Rows from block 12, named by matrix and row number. Rows with one number belong to one channel. Each number is 128 + 24 x the weight over its row's rms, rounded and kept within 0 to 255. All counts start at 0. Numbers have three digits each. After the name is the row's rms in percent of the matrix's.
# sq0: squeeze pointwise conv (model.blocks.12.sq.0.weight, 256x512x1x1), inputs 309-411
# e10: expand pointwise conv (model.blocks.12.e1.0.weight, 512x256x1x1, transposed), outputs 309-411
# e30: expand 3x3 conv (model.blocks.12.e3.0.weight, 512x256x3x3, transposed), outputs 36-47, a 3x3 kernel for each
sq0.104 108:169091115133118174118133162098126097138129155113179111095112077137119137144057122110101156109121118174058116150115107151125115150117113119191143134118142135162134121119105095146171157148128126170148099136138149152131133094116135125117160146104133165124136164128113093135106106135139095133095116128126132105176
e10.104 102:135115136091147128140125144119187086120113107149163139150053112165152126134106152119127129104112140136164111118131095187138122180165078128158173085147134195131136135148109105138095134136114103162135128119107160089145151138149134119091092111108165124188149146099138090147129136156114129089112166141128118123114
e30.104 100:140125128145102108100104117104102119162143124120148137145135121123103155088108141138117136128119121130129128096103120139128164161130167148126103130143101150119116108093113149104097139152111133128164116177123120119146108140147113121124118053161122115136163136127146153090097210101143109116095124125137093135123145113150085131
sq0.105 098:128095149102164139136111116128130140127113097126124165104128180126119131107083144137153097112180148131141145128188156148101148117145152137129119137107121107117132098135127144118164143165099126084191144095098113147080150125114110147194145136101128140139150139127147116156091136077143119140125169117147138150126
e10.105 098:116130115182115119097081131111172057138104161111109083125145142114118144128120139110114134116133163146128052140194092087115108108111148157107126108135120132128143128128146127095155086105110102134140129114130128135135143113111128143120130115142114156117106154143085087124167134150153156134127122099106122137114
e30.105 097:119176151122148105116093151125118100139135121164144137150144159151134141146120095113145116152158104148116106154127117243078119091076061141104137127107120131178153104108118146112140101100096134125159134170130130158122129163143141130125151076133149133111125147069150125119123090130084107147116129104107126093157067111143153167
sq0.106 088:129154107153131145127108120125112116144138103106185096130111128132122125137171086107141133105122148109120190134103178146141113128177089111182140124167141102127118191174144098143124153120150127121133128189154107106101110127173132090112161152169121144161109120118114139142129139093083116151140100111127077132148
e10.106 092:123116123084122121143123142162091144125074128139125105117128118124115160100093137126127099148143153126138130128118149119155111140145157152187102125101146121155107114097172102110062084121093174116176131142090102141101170106118140180077140127105103148126163141102144141130105109114145151131134126149135146135139
e30.106 086:094132122126135127139133150135126107139160136095124148139110156123176167117157142124074106163145083126167123125106168133133135150090154097136146084145117127143119089146123126155090150121107135152125139120122132096116145159110150096135104111137090136124154120157178127146174128143128133100130152171115107129108124090122148130
sq0.107 106:146124135137141142126104186127161095096107077149129129104119165116182124133157154145127118140147110152107146099156085131164116123168136177128115135093161131161114115125131120144147125138088083145155157074133132147159139120130080117111135122104131120089154134113157101163109113154168096105154109124122091130093
e10.107 101:111124152175152192142124123113125129143146108146153144141117164152110103112175128132149127104129114165141175137096142111110125100131143146207113127175153092123127145103135163123117104113144123137131061123145161138085146139152146107103138127127191110147119169165122163083152135121141128136154137125116150120113
e30.107 105:116121105139129126125106130108131127117157143141144119150158117107149099108144127094071153120126089126166140178105133139131104126185126164094180149111110131153087141123150118163120098158119153144111094171153159147182158104135103118155186139105107175145080136170156120094138151127203135142076113126114139115105177124091140123
sq0.108 103:098171105170111131117157134091132139148105097141117130096145112136126158107096162095100140123117132133128104150118147115176105107158135119122095115128138106065092115120097103128106131129129177119115169069141119142141112134148143080101121105136140171106117093129097150163112107166161124106156133133123119086147
e10.108 100:118144122125202091121112146129108115104148112101113118106107180115101111095131114154135082125139111128089098125133134142118104136135118102167149153146111135123149144134144130132115135154132132142122159141147156145120082085127134117149107125127181126118126140152092146160113116109124061126082122132178100098067
e30.108 102:162115137096156103118109157100115141119146150128120108129104161105130118131155129091117138119120165128133084117116127113088086145105137133127150137122090103134062135148131155074111116131149129131144059166144174150150102140081162122129119123103137149151112138132128107123081177116135125133175117111127090126155158177110113142
sq0.109 086:163077173118141127098133166131083104125102091107130103133114120114124145132107111144136111177122114189091096105144109120169162153135153149156084138110140103126145081101130204114138168149134147131168131120128111130138146126089080125138150113129109167141112107142103119132130143102131148110184143121104088121126
e10.109 102:182084106163142116084129163102129150110104112066082167136165128134107111175163101111137087159139158140150138130147118118103150114122125106180143098132125086124155139143109115126090143131169126110147129148165135099110140169148147118189087143130202119139115106136144137117113137125132095142130132138125094137126
e30.109 098:127119174137143119113118107095113135115142090122143107122128134142098115118097131128090132176096112143137134151147131144117078100107111122137133148120127185189129105159179149123165137134117118092145131153129108137104128105073112142119146162121125137117089156114132128146111140142109125115101126146101172112113151149142140127
sq0.110 087:135150118109102101090103107167149143153170138124092131116101153105143123148103073142175105088122149150141095114133138150102136130111150160135109140102119138150158171132107135091137128128159108144124152126145184116132161134125106108135171122147071139117119161174125136114116140146128143107125136119110143099107
e10.110 094:118168124142112111085123120147077100162163125118115142097064128127043142149116144134092147155132132124142187167099176150117126124120110115140134126157132131155138087156112103120080135141182113160121145139101168100168102156141101136132135140143124121109126114108088091122143129140131089141138102153122104162148
e30.110 086:129116137157110114145148166108132121103139110125108151155143105097134191151158198142136135090155172125132104138142089125112188130212085119129146116104148093128130120113093154098108120120122150134119122100113142118133082125110101124119142130121145136128122103155093158107143202074100143160117190153195085117169112125166077152
sq0.111 102:129134096135113126120086138127142149153096145078134140086118084116160088131170145096161159076157159110151110129174120095092133158121136160061138096127145135144073163159129165163143080119140134142100189118152165116159095127101118189089146129084130157142106123115114142176156119144135130106178071109136144103129
e10.111 087:114137117163139121120127073108107136105164143132141144114157102103201081098145160083152119137142079159114120138152081118119149162110114122134141097177130108092141106145176156152123173117128146098132154118118136125082116130091117111140132122156116127139124119142101153140115111120101162168160085069135142185162
e30.111 100:101205066188069154134143087131115137116123106151102151055151105112126143129172126151119127062192101114098139147086145124061112143139154138136153101140118174122141101148146145125125152157152117138134173118133141108132126177072111096108136135148139149124152066151113119139165087161161139146098135117138099152126113078145143096
sq0.112 099:139113148130171156108124130150085154122147134145127087121144114156134075118122132125138125116165094148130078117144177115101129124144116063135137135132144121162154141150131095129143130104096104100133100164110139106151133129146102141136148124112139117099114143147143132131098099131101122168084103126178120130118
e10.112 091:131157145091125164140142166134143138162104172132118102136073136135060120110029167104121131139107123120140157122151183134122124128119128149097130134132157153124119113095126084132127113115154148100130152148092158131129133108168143126132168122164164118119121114126085150129103150159150138120134142182124156104107
e30.112 090:137102108115151166132163113162153136127124137182179155128115135109084186161136162112100131098043158154128128105137180102120217092095092154120173132115119116113117092110120087113145108085118189135147134113137145126156130097139109182144111147141138137117095132142103127156120136135126123107143097121099091136109135146143119103
sq0.113 102:103185133138155161145103128127084099119107150092114131094138135168097163115132120114171144106133109119114134140166107147119083153156134106175134119106113130112156156141148124091124136129090081087155142111164140129147145120108099111127116128134147150118101123115158102145155117101092112109174089078156120083163
e10.113 097:102106151154118119123162134148177122131079130167105125136171176120149137113136123132133094165083108131133113128157133196149168172119108204149087156134096094157095125125107096153101093156097131133108096148130100137136131134098168123104161101106085098116096123139128141106147154124138115134123128127063157112134
e30.113 108:114166114106152098129122140103135139131127114139122139106150142127113142139131106141144136066144090129122125113102157127114141163179090149108134136151136141100130113155104119135129120118138163168164124097122103090136124138105127072102107129164121142137153130114186096154123107133069118164139079139127168113137070132158084118
sq0.114 081:170139086155135129108151154125106105128173113065119122086143050151126141134136133119152122119138110151134105089156113118134133143110099113145137125155106110152123085124122172156110188084123148097129143155116114101102083149114140178161115142108129148130161145105110117136107101167120103141114109141136153110126
e10.114 094:140137107159115112147149116102164123118093125162110121155147109142124141091096136099116158108160117138113113125165131124156184148110117143137128111094131089100110116157090079109078161126151146156112099115209142131086117130155104109119085147147099127114113127143129135133122131107133158139140145135133136100168
e30.114 092:134097126138156106106151159135146156122146134140128105130150130107128158095095137184178131139101092132133180107139093084122149140156186154168131148151124150137161115155098132106130124096134129142185126124103131124123107109112132151123107111102124137093118132078122099139106127132198137102096136176098145162131131110147119125
sq0.115 104:120132129148095177098092106153142093149134150146139125159133143116144138132085152148093173098148138163132125123126133123153085114107124092169120122166126093133108147120148147115123156151133153125130096153126096144099102072152121098104121104084130080097146157145138129112143121200157120143125119130117126133172
e10.115 099:145102136092178148123132078134111154099105146168116111110102113142122102144074137119128108104094142136163129118114108114142158136089153102072149122180144084100130137094138122150098145095110106108128090141149099129103117101125136174123137133167167129124119124109142123162077114174143120094084132070123115114115
e30.115 096:099137122084145161111107094132136111124126114105117144107141117089117149146147147136075119126158110103162129093127128109130125138133195111124097149120163079143137149125114104098141122164117143137121078129112149149135159111153144163138103082118140107129106121126122119107121155160113112089124115142136134161136092133127144105
sq0.116 109:109132127097127142125166123151124116146119133104116109125120146067149081125116119156110141154107166116142136122159146115144088141161131160095167154124132140108135124102115143104098117135117138102093134129134111111093114143125114192163106133120159131099088095114125153156132114132120112145106123112119137135096
e10.116 104:175102148084124116161143149130125151108144141125150139144125115101119112141140128147100098089147138149112142153121158147113121128124092163111127093118112149122107138134093118117149162128139139151131135124165140105108091129141166136155132174096121083129111136168122147126173160134136167139118079140129138120089
e30.116 103:165146135112157124119111146063116107120121149143111125131130092120131125119106133122148099145123155114098145151092145144164155111185108114160178157095106121113105120165108124125147108157110161134112137113136132118079159171137160140066143149126113153145104150137106171105142106104101121126109106114119148116116111139115105120
sq0.117 093:150131124141128106123154085120074142141113118101115185118128117155088113123140091133167092122101183121103118120171114093131139169111130174097112138129141131151148131101104095105118125075157140124154142123116086150138155142167119087181150113093088132169113128128147164122100134131103134082125133111141137117053
e10.117 091:101123127129090113103104114119147122126153130077159150095147117099114120078069113086096124110160106123087172150155089142159110132112168124118126159126110153086200174126134161135107116128131132170135114120162146121110087105117160156122156086115099147109104137103115128157062170131136098168114079122158113137188
e30.117 096:144144176149129130128088146140120117100181097119124156116102117134109156115171105134147096135096171101136121105129083050148176081125129113144136105100124129135123062099150114164151147160167129193117127127133151143136129136144129131106150093091107157117135123147133143093189143112169148154091125127104162141123093099116137087
sq0.118 095:116132110150103152140108169122110156161102127121170127142158059170168149155121151124061143109086110146112106146150081114146103155165203123106122102122084098089105128126119154116139199129155168128132110127153109119150172158105120159112171122133151120109127117141134141113154149069111118132118104094139174114126
e10.118 104:149133102189135162065154102106134131119106154137135133166109097129110124152130123109118159100133116124153140131147167109121092123107080145172117097115103119147082133127124154126134071140105067117156119145089076120109127131094126154131092139163091133098119135130137136115097152144100141086137147148176142139143
e30.118 098:114145166138072150119135128153101159094130149115125142130129125101108122125121135134117164086138142126176082115122115204122098128133170090127133087143123158107106093083120153174110148138132126110142136131117126131161107141161145124174144123128072139123140141128184119119187149138101115140155148108108147116120148099122131140
sq0.119 101:120172121094155141133102108127149158101137126120155064094132112096120136151105149128148163149130115133141107145122148101132131120105156100165158070123130159138133135128143160121106088173125079106123113131092185136140132131148136132112148138091125129130138137128140158121066101152162127152127117113158140105172
e10.119 095:164092113108104122124174160150095123137119132098144130117126102158120103139088147092138115169145162145126173145139180105148153134145162153149102159132159163122094119100099147143164118133163152108094104139160130115149120127104125100096147107133103180096126123062130103161124113160148118104125086113110131141121
e30.119 100:162094147126143110126115123141117134143157129166149129127147137098160143133126099128085124124175114159119135163134148138108097107190122155104138130112096116128134083132154108117160125121123145119135124149134131158130138109116143151136093124180108131142141140125137127119127144083138137113091094135094138101120084144130103137
sq0.120 083:143174147116119116094151128128157172134142140145149100107141161162141129109122131150148172162119129143111124153150095133149108114139125119144185129159113149149138141141103122169103108102103128154095102137120121148142106108120127133120136134145141163131107143090108162084105124179099129096141114144117102133119
e10.120 090:162114111132136105123113105115171092138127102104136117169131122159114102127142144158126143116123107127118151120126131099126122108134196126120160102142115139144155100134092183130121117151143144145129081120140134111145106158106143120103099095173116140133139156135137126120150113136146138062056082123104098133139
e30.120 095:129111124162163115119149116089092132110166115130146134124115124167136125102137142163102117107098126116148138100118180147101114105126102134124119161124146160165139119092124134102149116119140097071163139155133127129133153122145128131068123114116102139120107160167136124103145140130102143134117097108110128110142142104114132150
sq0.121 100:139143121143104176109137109114104136132103168145126152145163143104190100139103139140129127092117119181140140140186088110171097094114159121135146156144134114141137161113135127089118138142135172167179113152152121139109089121146153094186097130097130093184137147170106150153134120084136142152117177118169122156098
e10.121 092:119082127137133124126099103162136128082102142095129126155116181093123132139111134108118135148115110087112179139150123151104194119142120178105122163127134161106129120126142117140154141114142146142130152148149147120131108115109149130108094095138132134086119141144129117123095104105142111139099126137161100097115
e30.121 102:071107104149114121161135133158157112147098117120121114106163200075131116115138118111110185136082141102113092085159071088188101110141131146090125136117131106104124112102112117149121122104103161162114142121134128150149110127167131134072120103140101111109108155098159128141116114171142100116122142126154190131099120134128133142
sq0.122 093:120150157141125141147126196160133112155120104124144140218126115102152121109122101127164118132196124056125088078157111127116121141122140138126066168136132116112126089127109140126118166131112134117120154091130098162124125131133121138153163140100143142128110124124129142128130128176118134130104119133157125114110
e10.122 100:114126109118134110108135134116123106112162178097140139160118148080112178164149118119109126130131125113168140116096170152136100137119140110113147121108128176124127161101088139098129182161146074073160137094152134130123159122195111141154089148108153146120140134139126115128089148112127099129151129109142133122097
e30.122 099:120130134138123122132151144189163144109108109135145145132128104090128089153114131142096112089138112156154143103152134157131129133136106111138118166176177118137136105155121142111173106146117130135112131118151147142134132074147125135098115098119101148147147118113147105111144095178136078101150169125093128119139127122121128136
sq0.123 105:139085138160145162140118091124187091131149164152127121149130114145039123131098150095128131197135112132137140110093140113077096141120128103116134101093139119082118106153121097114113115132127113131143135146128152117098188098199131038094133148120132101138108116181166094100134088123142154134117123134125129137147
e10.123 102:136134152068083147130099082129130146135083103080155130155075157150106115131110106166084139114099168138183087147145108122108137129102139142061155175123143065152119135124081058104144159146139143108084150145133087135100113143082139123162136138130139149093105162120138088152144109107116116125132146128145164147138
e30.123 100:169116120128099154132107086094108110080117108133131120127122129134144155131123144155155133126161103117114153085142148122111139090166152130126149160125104106124132108140137146134150130143116138150132125117139118118123127079128157147146134102111130133124108131130123163096100116163113152061178099116139146149137167127132136122
sq0.124 097:141143133151119131105131069127104166094127140138149082117123118086101163132081163147103098111104135141144089153109116163132103117115106209116121115138128109113117132135132150124137128154085144117116120170131105115136148142101182122099132133067123162097116153114118117190121106075151115156150176156161149118135
e10.124 104:109115140148151131134133101116094122119123192088123119188125137120099132170142119142119165138144116135142137181128100162126084136143120160118132081137118083140118127111131139154126186139110107116164172103108102128116121091113156083143114126084121095103128115107141116109137101158144130134090133110178125117182
e30.124 105:116115157106124128151121153143099122167129099116130100140099151136162151144165143134137134157097138111133090138086111117107122120128073150170079148115168127129155103113145110119138124128126104160142138103109136139128110167139080147103135143136105127149136182157135145138150053113117137129152128138115112134090143124120103157
sq0.125 135:136120106108104137136170134142131102119177141168111133131134120157141116126130105123163133162137161183118119124141132126115127109101067121123115126114121125109119148131107123139098122142141128141086117132104131141144111109161162149115136121139121086144143122200116178170130149147175080124148140120149146152134
e10.125 097:115156121113190134153148145160140070123127105102111164130113158137114107135129136148120132110151135137135140117138153173133094137150161175140131153132086124093125123125115119103150191156129118131139144132155109100137111085113154105111104107113165135096142134135139130141164147095113155165074134173198137132158
e30.125 133:107079137122119158116112136126101141163118102127127148135131108135130102125112136105113147124180096123127107137129119113189088171107137111162088113086158134119132123128122147168143139161137109123148149149122141111091136095084135216124131117112137115163135131134135124092123104106158177159162129130126134088148157106132134117
sq0.126 087:102123118136158130093122108153099097137123092131129123072094118110112118129149161144141140153150125115123112110154122168160152128173137132106163088123120125116116117126113163104116196142140116114116146159133139131085113114139142155146158125178125126093091167136133096145138154168114143134129137143161133107151
e10.126 094:153098154148138082142089180129138151142156106150121150086129126147129117113153099124143092163110162138098183097112144083147150132200141172142101150133123107142125106139166131145111122091138152132142121101141143113168135141130085131116141134128178096151125119105107128142140127130102100129122145121137164087109
e30.126 087:141102153156146089125110142167149139149095108158103097153150140146116114116134110113125124105152162121167103105067122129153089118141176130131121117108148177150111140184157083181150153121140128122125095077133099145144154121150114101111097112091105106118105129119101112139165136149058148151139161141137159157113111134129061129
sq0.127 107:136148162113149148140141134144132103126086148156110177127151105093136140108099135138116128076139144120160103136122138145120151103075132105182146180128180168108133119151145126102134078145152120150120190174121110145130152135143102133173159103146105049127148142094088131138120113094122138122098113088098130123125
e10.127 107:126123156110122147097120133107138102138100127166109111155146148108108140120121131152132197104154134131126136142136171126121129135107149117133139156136159114127094131108112123178096142127148111104128128123130174157158136112145166145176100109106136128110120144165114115166161137135129112175168152101100138141123
e30.127 101:154157144085122133114139158127084110109147111090118156115152105121116121125130117121146134128107159094160128146130138131087098119124170106108120198146149129157091149113140145178093157133138113144135096188122111112114138133123135147112161130107120115109129170099141098135057106119124153140121083123094125135108122101138095080
sq0.128 100:113160128095104144126133158109129137141130096139145140104111114120137139131112179110125127116111103097157085148144096107093116111118146106130119089115121130126123147137123131140168073128172127178129146140127114103150102158101108150103111103150132132102166112129082173150156114107126098130124112072112078095098
e10.128 093:121132073143093082153081143078118117155194163119149141140162144123117121131151111135115093111181141144145124194132124133119119131163129127109123153118089146084140097118148188153158103134120130149104135147119157108160135128100110126137092115116123111163147134157080127126165164157131116164112112077090166139153
e30.128 099:124154116163128159141145117137099097093118141124127137133145123150120160139140102115144106130159104123131137087134138161146098127118146113133153124125146120106158100146127145118110136087135135131119093092134122143120121132146106116169127165106177116110124076158076126137169116169175151152116107100141132097097145082152143151
sq0.129 116:144136129121143122139134151099128100099144096114108147145139122146110164129161124121154131096150128154130138163086129112098156133164142210061140135137185157107139116058120151119152113126120142136118150135129144149113118136152108127144091145109138122192113125149156128162151120121157134110137105141131125128132
e10.129 118:104113106063145097147121165118119102132179151122102121114125146127065131109093127138115138120160179147135140165114125134117119108118119133163160140143143141108170082139115110125099095139113109119138156117119140141145150123148106167171103118162115099089137105128136135132111158135109121129108154163151089142117
e30.129 107:128076114125173125097138130109129131128128133110158149088102153077162121129113121149129113115132128115150089162152142081143130171068121144181133166101124149161113151127113156141113142161117133149135140131160115121176105128091104142134119131146144148111150138171087122154141127138162146091101140144150111119155128118104149123
sq0.130 104:152112109156105163152134142099124085134110085095114146133105159138076110122177146114159106149136112133115133099168138125125109101163157101073154141112158137129096130119159083135099147120133138168088141142143076107155122189111092132128098123100113160148129113180167149108119109111110142113105115147150137176128
e10.130 101:142143144140149139123100081160125095131092157136144111132123143094092157107087128127132135139149055174105110087115082122163117139153137088068123139112157130098167116125145141067083150133134146122075106140152131119129128114161092122146045158101157123147129131137124111103152108116157182108122123173117089131133
e30.130 105:111097128150152139121126151089155160114125129114104137092138152113118156114084117112182104104136143094118100172137145102131134135106117134152080149148116147109116113116094143109138153148111159113131094108150094163162125093104131143126151142141128110122128106108124154137138126128079114120114127171119081126117131140145115139
sq0.131 112:141140116117148136112136105088117172171145070133124133114115132124169126129139113157140126120144141133127151114142157131141108113104143072133136097142129133167095123149117119141135130178157114129104110101112133117165112128118110153179163115165118128140152143122084124166126135135079138104145153103118123179098
e10.131 098:114136108075093121113118103161150125083113144147077093134141127119130120131101138091135123115198129173114114131151117126090114080129133122117098137139097160146125117142099114139141119111099129213102148127121115113117101085154172183142100136124161124137130166171148148075129164116154149176111090096149106097142
e30.131 116:084108114085140158169145099145142110087138164086090118106127130119132169171130113126115082144142144088169165103121156116109102142095134135149146129125113157083074137115137111140124142078110117151118130080176082091140134135118179153144130143092159056117128159133149140122123117159159157117137157108082100113110104126091107096
sq0.132 086:104151149133140148160081143112080105139120119100143097111149146111119121116191122113145139110121127092137140112151113090134120095139168099135112106136113126136144139111110151134108112159170116155120140139138132105094139126104079103162115122128159124094130133142095123123147151156141104090153149118162178070167
e10.132 083:122090160116102140163154129134123129132122122107108126129159151107131139130066157109082106118090132156098122113100129123121108185161145159118100128120101206085105154139179108116149136092127142110085129164196136119152116127172126103172098119059119123154116093154082144119135111112088114138125077134133123109149
e30.132 089:125154143135114123118145146132116145098137153135133116129132143154145165153166139135152144099122101133108134112155096103156050151095215119087132095102120113112142125106124091155128183135093157104108097127119113155111133126138144152115086097150142134128151109117147083132095157118166086135120095109115149118127140142084130139
sq0.133 082:141196097111165139128123072134151110111114112113114158162128150132142147117134166135142138115136133135101146109139104113186104178175132183160116122092092130097112143173123136084108181138113149141132103125103132113126158132103123139143118080151130142138092135130107121131137136152131123131141143105152095182120
e10.133 099:172129119116074098145111138106091139142167129132144096115096127107110136151127143169147130132134121122141111163193113129118126108173128115117135097142133102137191123152104100148116120149075123127108112138107139118124097114113142108137103100130174124130136119139114124156146124135103159124125142124095149130168
e30.133 091:154120123127121145162115124106139154134149139147133125161162140136101133111119132096116112125128107157103147130085159149135143075169087117105108102123117118104146110101125120095151104129096171113155116140156129119147144107100161057097091106161127122090122111090120133133080165182133107142181164113170129195159157137151100144
sq0.134 093:132136131141152127127112129135109162128127137109130109137161110097114128126131152134119167123140129107117158158111113100122125142108080079124122147175093146123150103155135150118081103122135163122136141156097111115144103107140113096124112146108105102192122098146126075108113085149138153100103101143118115079156
e10.134 094:168125142090074120116068096156122185104144178149145126104153101102112139118092148121139101107110122109109143059131163133127163133113149148097107157117098126168087110138111152126117116133166126154138122112128100142131103146087102178130166152157126099132111109112169122134154074108099137166095111121117100145192
e30.134 096:110121118091179164130109119124147147135087114118119158098102139140095117145135147134109126141138114083153093081104128073159140201140178095145159103099148137119171109131160115144117172113125143118147128132150165127116141116124181144147108154144139140129132118121138116120089117121132138129130084198163147142154110153137114125
sq0.135 086:130111138137188130113156101134111130148118132144129089174087120127152138105124150154142168157105090170136119143135133107153153104170127123137134166116131114111144112122113112138165141148112101142121134104130106072148148110122048138184147154137117146135118135140144144125085154134126084147132162140118140091105
e10.135 092:115119080102123131127172100153110138140108109159143122101127094089134128106128150131111120145112125136162095106133118152178142126116137135158117124132072099110171164110095152140138143143120136100135149170135103106113124134111119105131175049123130110108114070099077116132111118115117113098158112160167131147109
e30.135 092:104089136103122111122124127132121104104106144103089117147164094150099143149114118092160132096122171160141156112137147128122129098148063100128102109147173130118109114139131093166082131116145155107117134081126117144085116111120138105123128109113104069115150122134111147122120218152130103109179104156173091168095073134145154166
sq0.136 101:154100109132073150132095148161119134137134126141150105090137097153212126133117096114100140091141127187110178121124108112122125118143107164161099136110124110142150135115100147105100167131133110158125105177107100105109124063091109196169143132099200136104098140110131108081111131107139128119129095154132172107167
e10.136 104:119088106174136168091164110117136103125058134120143129126076189158116141111164123114139123117129106100116120101163094134152132120101104123150123108143153143119107093141119106169123171152128110127137116127127145137132148103110159183108120145117129176070157122138093125110131139080104112113153168142150123123117
e30.136 099:129140152144120105146145097160144124164130132114116125133101133142124158136134139168141118092145132118137146116095126045124114087144160131150142093128108150123093127135130129130091143128123163093126153128142148136107138157131121113105146081141092147151126146107158144128102141144097118136173113095122132143107149149138126127
sq0.137 111:129097106106115122141150147088110136145151092147144092192133115084146136149096146113118134184105090088114167078120086174158153095130082070135115145120116109137125125149139138157133086143128151147136084119111151137159129154159147119163085118159111106080154116117096115098084111145144111143101146084120085161101
e10.137 106:110118108087189187161118084094153136159170121135099107111170115146123119141127138108138152142124112107135110112134123133123129098114121077119119159093168125174132119117114135114128147118101165129080137148135159136166168083110149086126113137064135099114115155187138131124146117158113170116121132119130133150137
e30.137 102:154114139129113125125124137112109137125128141111161127076125107159091145129104156117114127143115142127135133119139123146064099119093170132140125113108107138099106154134125154093131155121110139139116157158119152133175142131144142073147130139128188108108168113136095163138099117116154109123111129109109110115106136096155140111
sq0.138 118:144150125107134092101114104135131173112123109144139116103143158102193145116150152160116131084095144119123129134089134108163184120129124154155138117127158102120124138140136112141119084097121152123126098089127117113133121106096151163128129095161096144108152115124116171139117150107109122133145145085110124166100
e10.138 113:159144154147102154105118121137140160151125149095160148097099098094162105115119148128078135143121090153097138125137088121115160127136110090137103150118167121145150098081131112156137142156112091181115143130178148141145144122120111054101081102136126125130130123157139125145201111121145134128099132094115122129196
e30.138 114:096132124136141124159142139131127111140126110120136108125143113175142118126128146102154157105099135143102151120113063143114138102146097148137141148153121140127104102116127174178132144141136122153118128091117124152142100150131109150096125107120163120128170140107095094139121079112122128131123142144133155103109131146137131129
sq0.139 090:155137132101128157101103150093144132147161130139143178160130137115163123141137144097129095099108165142154102101155119120115114118129141132239140119117159123159182156136105130134121084132126100135053178194112104144137109113121145189131142093124131124155146107149080136124101117161081132131174131136107102132094
e10.139 098:077075155120125128123154123137087106123138124131119141111118145119149130093117096145117158134080164124130174128140185147153139135111143171130147133155148174106133130167173145081139124134166138166121127080163148139113081140153119150102092110098142171108150143110098155130146116094108118082141173156149139114124
e30.139 090:150154103157149108104156164121124105114132153103112147116115126139091131115128123141115122132149094106095149128120132136082175126156111109155157148107114130076098148130149135138143131085133100113163124124109101112123139116133142138113144159152100133141155140120139119141128127086102135137108135120088106128120107065126077085
sq0.140 089:108119105120124079138122074131174123120123136121113115168137116129154127126106152161157138123127178058124118148106097174140143139154146114109123107144161137132104114131198153124130116124124134167138133140150143152152080167108107097163148122158118155137152122119129099048128147115152145137111133126126120099119
e10.140 091:129151118125117126123119109131140129151140114108130127189090138122106091113098140110138142123119107164134084085191121132106076095128113091121142121111120149148107122127117095089138138119132112089120147127130138119125129120145118099151143119114138111095156138092159157131189112158162146093120133144084127164098
e30.140 091:192147127104135115120146136139127099119154119114095111145111136112109141129141109093090139138174153148123129153104153088166166151124098131132099121163084116129157132151107120105149124123128161132123085175134142142156099099149124091144109185153147119119142130131146099169104137091155142162151160076093096151083154213143155136
sq0.141 104:116132128119095128146133092154140161122140179141177148136120127149119125100139159143101112139131105106125135128140110140119167139156125096139103139066113176100145100178134119143064117155136151088118153127128144134174122183178102125114127161100169104116158119167124162154123138152083134178142120156166129112142
e10.141 102:121116137102110127125177080122093094122065109127126120141140151130139114103086130146156109136135085156086159150158066147086105092149123136082121137119149107126097125147096126083108089130127108138103099150120152147142145125114145105153086132156095135126128122114183160113061126140174141095120109134082129123137
e30.141 096:124103157156199112168145158126099152124107129148103149143056155115113147119159167148137110120090109102152105117112146154068167101194120116151129111133128129114118100140169128121157136143129125150132098149132161122141120151136134143148098132160119120140096133164125100158128100117112115148113118103127133124132158136142137143
sq0.142 118:150110106129123134146152141141137149051161080179181124164137137132108126132117121123153137095142164157125148126153165114134155171134142171083110116131130134119176126156128114147109072126127129136143113133144089139122135138137066090130132143126132160072118126134168122150096105111124103122123087137121151190095
e10.142 103:149135104139110137113105074114103116158097133099101123127139147108054166092113154126097174107189138153149174126143194134141149135092141115151075128175060142166111091114181131137157096128161126129144123091172148154157130116154105121147119128158159099095123151184111131130167130115149137194114138115104161137158
e30.142 109:106123127151139149145125071171133164127117129142103100121181163072150112141140107083145117099089136135144170116100165174140108131156107137171130139116142142130141137125092121134130127125124129154155080146148125110129158108169106119117148124079145163112104133126125130087103134137145112174086153111116150085118154122096130133
sq0.143 093:121155132106094105113123171108137117095110128132124129137122072116185133137112117121124118117101121103125111162124111169123135155120139135135126139142147147135166171142137144092128114184148174115126164104147112163105069118136145126138130146105084075130159139125155170131121121154113144108174114176104127167123
e10.143 098:138111143109133113134167108105179139155154092153155110117117124126112109113108102110142107136101104110150119106099122106120107157169128135172145081122099117125143128143127111105150106131133120155123109112115098133093161139120131159076151101098141175134106130126142133118137131130160119118068151097167116096103
e30.143 090:140167095095128116115136146109133115117092134128145124180165127140140127126166066115152112139114092167122132109105237116140131104174099132132115142126077138113101113107139130080101099136113156166153094158110148121142118097133148151114113135158148118109092155086170133080031131141199141114114163127131102105130106049127127129
sq0.144 114:095150115131091152151142165116142143116121167124168133085130167143181120153189116130101131144121132151175087159102138091147132119151122125121125113139079108121135142166149129143112128151165162152123092160146071119126134128093118131140090122130172145129086099087117177164105169078097113107153104129110113151106
e10.144 114:148149166160131151102142137139107145132169171117082115083174140107181095145186122113139137107185110107108176102101159102125147099134135143165175145146172135103081173150140151115126154121130135113144115124114141088111077156128143117102094143113075130112124139111155127112131148119084157119079165147121126102121
e30.144 111:089127143083149070131125131162097140114141135114123132114120132126083114139147138126164181129163131082105110082124148179184107127093149147135116140200148131117113144148134118147117143123129138122131120114129140118149155152162190128122125141149111131136103161119131099142206102106081118166154105108114102119124158119124122130
sq0.145 092:122103113093119119124112149108113144174079174125100156133150136117100134127087144109143092122076146135160131131077132087113147119144138092157154110150129121121180103159116121183138168113135136098144121138106116071144088110124125129115153165147122088156102118134124116123133124125146133125143145197106102147150
e10.145 093:122157153169144116119153149144131117133180092176138132101112120157170162128138133111153072131127141138137140165144134117135109110114166150148141125112118152141104094143116130093108162151134125112141177094093142149102143100145138132111142133072090153106142115106111071115119119095145142079083121121165131131095
e30.145 100:139177133094123105138143115142151140132151163150119113137113108128118132128143093149172112165123132119121123117125126114152128131132162100109133147105112171110149121118134085162156142097154122145158156123171150077098144143121144134124044127132149106129132145129078126104159118130070127129167111082143107098131119130102112142